A small segmentation model, trained from scratch.
Training: soap at rate 0.0016, 18000 steps.
Rows from block 3, named by matrix and row number. Each number is 128 + 24 x the weight over the matrix's rms, rounded and kept within 0 to 255. All counts start at 0. Numbers have three digits each.
# conv: 3x3 conv (model.enc.1.1.conv.weight, 96x96x3x3), inputs 24-29, a 3x3 kernel for each
conv.0:138107135127108114142137167155113143109100183104140131140095120128122120108157136090119094109130073128127089130143076141110099100178128107139134132122121102132144
conv.1:126122170084085141153099115142104144151096110154168107133105142120143133098146128128134156090103110159106168127108138123145131141127141167073077143138107096149149
conv.2:136149142158122151135085112121125138127122187137103104126113151115142112157123100123139113174141130144085108166131109102141151117145150124103117119126142119096134
conv.3:084109135100141125138157143136138123150182094131151091157142084149122105095100145168133167158144095117109141120083091139066129117101160114106144121162121127173133
conv.4:148152143179110123140121136109108102165104107159155201102126142117108132147114133122134130129123123113155155112103141154115137099130146121105144111150141138166058
conv.5:134151102095124156152130139156123119143134127116152072096119140146107138132097106142101140117088138143140146146119135130057126181121113138121170145056166134126151
conv.6:143122117142111133110115133141177161066101142075125184144093128089089137143132162106095092118132093141147150134141142129087152135091134121152099143149111125122129
conv.7:115127100182144094122180127144163120177117136115103132125151129159105107161109151135130132147119122132152147180150133122065137158145129109158124168126135134132112
conv.8:123096105129161107130118132159105163125152105151137122092108180114097128131116147138106127126178134155170110147149135146159166106123097094139165099124147149136125
conv.9:128133140110122144148131117143125144118124129163107076135048073095128112117146121140114107158111110132135105103130134108138132134108126156134135105151163145167130
conv.10:130135136141060140140132130135124109132150126129111159150130138107147140115126138137148121115140114132076112129127134150095142136171113150114112152153133142097138
conv.11:154149099143144105097087118081162138121189131134152117136129117161185123130098086133125112137182147136135096145112163124137114132124164160184127138096167114146122
conv.12:125134144123105154122134123115126135169110149116142131118128121134129116150148159149167094168141131133095117118130104159128123114139132098134164161160078131104149
conv.13:133131119122102083153157125130118112122101131120134134139123130134152140159147144169140075164118129110114100134110137187130091113146142073130138097116129136076110
conv.14:096121151102089177150160150143114127134163132113132125151142154120130171132135153161126098093134112122139123115146104098115104124123115156141135155109127117137145
conv.15:141115112158131108128132110154146143111150145121106148123123111159146115136115147112134104112139104154120118116120142141110115148106099147142104130166160113124099
conv.16:095116110190121138122135126122123117119157101164098159124130145133134152144112160094139071119172123113081072137179109068123103123107148143082133128145133140128149
conv.17:058166115147127120108142122121090137123120161119133121142134125119160125149106181124105152187131163126093106083126123129126118146095120101097165144132117176104139
conv.18:082079104117100151146100118123130125169115116092142105129134126128125135107115133097102117083130141148133132113143132155121157132107155106132107125117114167122133
conv.19:120130121118096125090128109178116118098115146080108163155150142141142104137117141147139084126149126086107104117100163147159119132148137125140127184121098123116168
conv.20:148187127153120160101129134124127108125112141098186139115068116099150168133096112115124108157174122113093100129123118151124111104159113134094113138115153116088149
conv.21:091114113129119118141134164132102110093168135117140122120130141161172145132120112113126120117097151144074128114147132112096098141109097113138085179129109117160128
conv.22:150068075164148120148146117146168114092159160141106119116145092144118157144099123105149137101089154169134135126139108079124112105156100132158111122160119156120129
conv.23:113122123123143108105091129129144155045149144136145102137101134157097142122161137111160136124111129128138102115101142117102128078098132146116109160159149171118127
conv.24:113132140135155134127124134170150133134096119136131115128137123123125137099144071113096102151133201118101145093122132097100100142062153176123120128145160166114100
conv.25:104134147181090156116064120120099112126140147115106110129122147145108112120136108110110113131138087108139098183145087106126092096145125108129131155098096126139153
conv.26:103122101155080142113151118136135105146152128102113115126133073153155118149128121109113117116095158133143091108131108160171102114091121126113144152109148157053157
conv.27:112077143124137112109116081100084103139130101151127137111112128108149117123134148154084103155105141161140133116125120104094107139134130130155143093095089119156142
conv.28:131119174127137140080099101127171150115159092148130138146116119142129139141105105153076142124148109139142108128107126160135151129131107117106107101082153102118118
conv.29:126143122127101126123061150096143156090114096155146105142133140120141155148137145152132107150151145128098123159115111136124139117120159107165129151119107123140114
conv.30:143134092126122092113104119109161156154096149130111150087120144116093120133143135131149127099148163155104107133094146069150101110138136143160123121137129120121107
conv.31:110127155142114118081133121120142135129116128124131143111144129114144134134134142113129093148117121147076109158073095133113080138143121144145130127100142103105129
conv.32:111125119143129126092161164155099153122108148087121126087115118162150135160123125175137115150145141110150151125150110143137136131092137149121119092103140160119100
conv.33:141156100110100130109106153155163123112158118130118109127104120117090126151128127115142134090118124150178164123140147134132109104121098147123137141144123114150176
conv.34:129124130135058154091123146135095120158122085101141140161134118137139108166133099147125114096132099118116099133141139163134121138154142138116145157114119113131147
conv.35:100156128129108117117118116123149091115128191131156157144148103063082148127123128115132117096118066105141105135141120144066129104106106132147118135104157103100129
conv.36:142128145136132125105147142121160115134141111146124141089153155135148149133156125118134134122074102085139117144137130141139124157106139134156151149118131132122170
conv.37:143089109120108123128126107146127126130171104145095128119127112101143112134074114105125143103172096127130101139136118133114111093114112143180130135119165148101159
conv.38:159136107127098131135170105147140157098123110150116144099097111102166104125100171087080079129067095106085148133141127118130157102129162112146126132158133127123136
conv.39:124177089115155093132140140132094123127111154096178125117121110128115164136115119131127115075081119135137122094151145144134158141139077101120157104165123155112079
conv.40:098125136126126103123142161133142149115126125104126128120149171103139133124093138110120118090118148100131115125126112161121124120170095138088148164174126126094117
conv.41:124125102174134123154106125139118121082089098122156119100097140109129112132165156101090130155131128147158142155126103188141126107125067119127122081139134174157100
conv.42:139115111080137120122116073175159164163093129124121111105143108128154149113175144104124071108153132117113102140151137114138141096140118140119149128142117150131115
conv.43:149111104117135140134113166117105106144121114181149120197174103127088155125108144110162099182170129150138140122133130108111155130117142106124145125127118119114102
conv.44:154107121174138105150144124103106128170128137109066158121101114117099114101136117133109181118127123122121125100142139141082150105126131094156136140153143097137128
conv.45:124130148164100104151124145102139109113120138135157124132093127159078151132125138108075122101107130154159138157182159148117137166124116159113141178100148131129116
conv.46:113131093127177100114137115151127137187084119128096132161123143114150155108149167092123123108140130093156115110096130149122142154156127141168106141057094159088089
conv.47:107112136122118105122164132163120160124046138093085127153121160119126134132103158153170142058071087133137174121160112134146165155136103121151157118120142118144103
conv.48:137109128126117114105105154104097119086157076111158142148132113122162111135135121179118115104114139082139081147131113117107160163132141148159114097143098191080179
conv.49:123119096123153123117133164136125134078099115086143156139139112123131153114184137122140153135163152141142159121093119131178123132144152139160127119143140091140118
conv.50:110150119109129134110134153170155128118128084136125139149135145121168096140138146103146125171098103136113117141128127184097159166116112111111125129116120139121142
conv.51:129101111122158123116120118121139079134116154138111138107132108162160113113129164088085117108078045139141128137150129182116138094100118162135128124100096117087122
conv.52:123120114101094142122118133182139127103129076136098177102137100115166157139104093148163125146087135153170093134136103133123116140075102156173135096115136139132129
conv.53:145111130108152125136131118158170137115144063072093156135133150091115140134135158095103164097138099117112117093114138107155128130165104137090109116126126123115121
conv.54:102143103145159144139137105091128152136156092139118122112111121117086133133123080116080135133094097117150116102127114142119112118102119154156116112146122103152146
conv.55:125128179138106118119124147139161148131113103138111116080113129162138115120111152116062124154147132170123061140151121114156117109129123128093172151121131105117126
conv.56:136172134118161143134112108139131094140145135152074120120139131164142150154100134147105109125156161120109160133143113138099140143116130120096094154164105097104135
conv.57:130143156118159139133155127141128091114088105132162117142104152120159122130069116103119122098195144149125138121128119164120116110150119126129114108127115165145128
conv.58:129139111109149135156143136151145140144130112125092143128166158113182114119112137120132122121149098134111149131137147119144149114143155136152135166105149130118163
conv.59:137145147109118143124120155130142128122148163101110126084122160100161127123125141119129080149152119141173143182125163136109153150137133117099101163111106152112096
conv.60:112124126150155133100120139162157133125136135130142090152116150132139159167091137154144117111105149164122142131118135151139105094120146157153138068074111157111129
conv.61:134125119139087131100142129118122134144175111151121143141137127119152109111115146144112107091108121125113146073118155134167172125105119137120149091134118136143114
conv.62:131084084108143112110114093123136121173162159130150128150111111130122125084117091106145098089139128125109088154094153098138124129107122145084069142111129134124137
conv.63:097148158126122148129112190142117169123092157169053149123140168079159172123162107129091102156063127112131138143123144155095117072114115131109082119127120068108147
conv.64:152087101100096129165117118152148145103077129130135106132098151131135125136109140135123118095098114113101096140127150106077142089145124117149094109130130155141122
conv.65:092112112152105132177149131149104124132162147081134151129098123094167111104142141132126175109134140120135100127139130157103135114152116115105105129139127128085155
conv.66:089125118148147142139162128140114128157096126150096126103123140125064133159146119133107130135162122099101118149094159142108126144083127123131135110127117136170120
conv.67:125090160138125116130130133113106077134131120128137108085146120125091125129123143141121112074144151130143160115166125104120163083140115119101104120097119128153119
conv.68:111128134121146115155124099143138146099170146101134149108130135118153123150128124134116105101179148124155086131115104123117138175149120132148097124181131080132162
conv.69:136129115152129115106105104113149141136095153129105137162141159144127085114149119095080124117097128133183117171102133125138112096073129141156144118127102103085121
conv.70:136107094147069122138079121109130107121142081149156151139098113118137124085155111132134160088117152121083135080106162152111136100147138121128109124165137146159085
conv.71:142058106139153084161135130116158121126090115176121127122117106152073110108124118126098124139089112138129066143128158108086126144144109124163136170155100154143179
conv.72:111103132137124127171116108144160136116129140128126151116105134085176143135129114168180139112132141102161132135122143132116129128162144135126140118152098107150139
conv.73:109106167109078101128118139133158102128176112135118152132104130126119115118158100109149118126116127133100137155156149165088176114138143110107093125150117118182166
conv.74:135143156169130133156136128126141186151130160139132098129128141148158142103114150168100077103102119141129120139127151085136157142165144143153144139098111110138143
conv.75:110145146158181086131129137190129122114078140098076112116129144119088130146104095155070121115168146179082160083138118134113154174132129149144125078094116173127120
conv.76:141128137144106109099115093123099132174131140130156110113129117136114104125098116120068138067094104092137127110140148108162102107125169148115113124130140120106126
conv.77:156157092135124096106112143135125135116105138137115126104121122114130155141110132125135156147139120105134098097157105075136132154113125153132132131118146142165147
conv.78:132139113153101127147150160135143128132113168171162109090148114134146117133124115174116102125108112153123178125103142153106146158135105149116132145068131119115144
conv.79:123124147142119137129093146137152110122144117114121140147119112107115128191121084122112119162101121133126092126140122151101159118160126156135132131097086137165088
conv.80:156086142133073152142085164137099112173153111160140126086133140139124107165123142089171155116163108097121138119127138145055130163161098131154129112123122107097140
conv.81:130160134139124122163100096143105119093139136135092166106127159121134116145092176097105147111097184141110142089128098136125111109092117129136150123134182140162143
conv.82:128137128136149105128155147105139153137139171141110105119092107100163098143158108110121101148132117131143146086114136151118127135140134131162163060147174122169155
conv.83:110107133111138122093131153122139152117167175090190131117137131097117118121134122097169124124144139147156116136113168142079135098119118097156154133147140135138103
conv.84:109147121125097155145102117165135185140124172065145097156099151124077131123124179140136124171087118156130138113136151116104125109104119112134119132112119141120093
conv.85:111113124142133125105087150116119141123125183089101148136107122176112140126114111159127134131069109165174116138127098159132156125154149083105127132096109117142096
conv.86:120095124128120124123147113106128158120081156162126103090123139135118161077158159056101156132080122103077136120125117110097103108137160109143135130126084113114098
conv.87:123149126112167097080133145115129145128101136172116144119120130105123123111143090117095133125120102119110126084123115092107107143132125109104094143122107143133120
conv.88:094097095143149119137167146104129168151167106121132132126125122179152138138108141136077128105120109089111148115136157138147127147119133106155125121070122141124111
conv.89:150125094100150116113123133124136145122142087127106152138121124075130110152139114130110112169134140134113137135139106130142167123124169161124110144143117137062145
conv.90:141121129129132088120154150151136106146155167158122112139140120147088133140083148116077129099089113089138152136129152119129141149098124145145131139156132151112110
conv.91:087144118167097141144112141111127116156127169134152137094123144135167126139138141130119115126136130103133097155153150117126162134136109122083082115149139116160140
conv.92:116129095138132086115134142140172159119097104151135108116102115117136155127119101096150113113097118081132121114081115115145120091146152128126140135143130133088128
conv.93:086076091129091125123113125141141150120114121125152098165116097144161158131165099147130132105127154077147088100104128150150145144162093148132130129115147127119155
conv.94:103107112154099095156159115128129141143143149157106121120122123133160151127092136153130156077114144129151094119121118136151119152129130143106151139150116110175064
conv.95:089133115132155103108119120125112129126111126131097132103179115117196139129175121144203138110107174104104169123135147139154117096158123147131121165130130145182129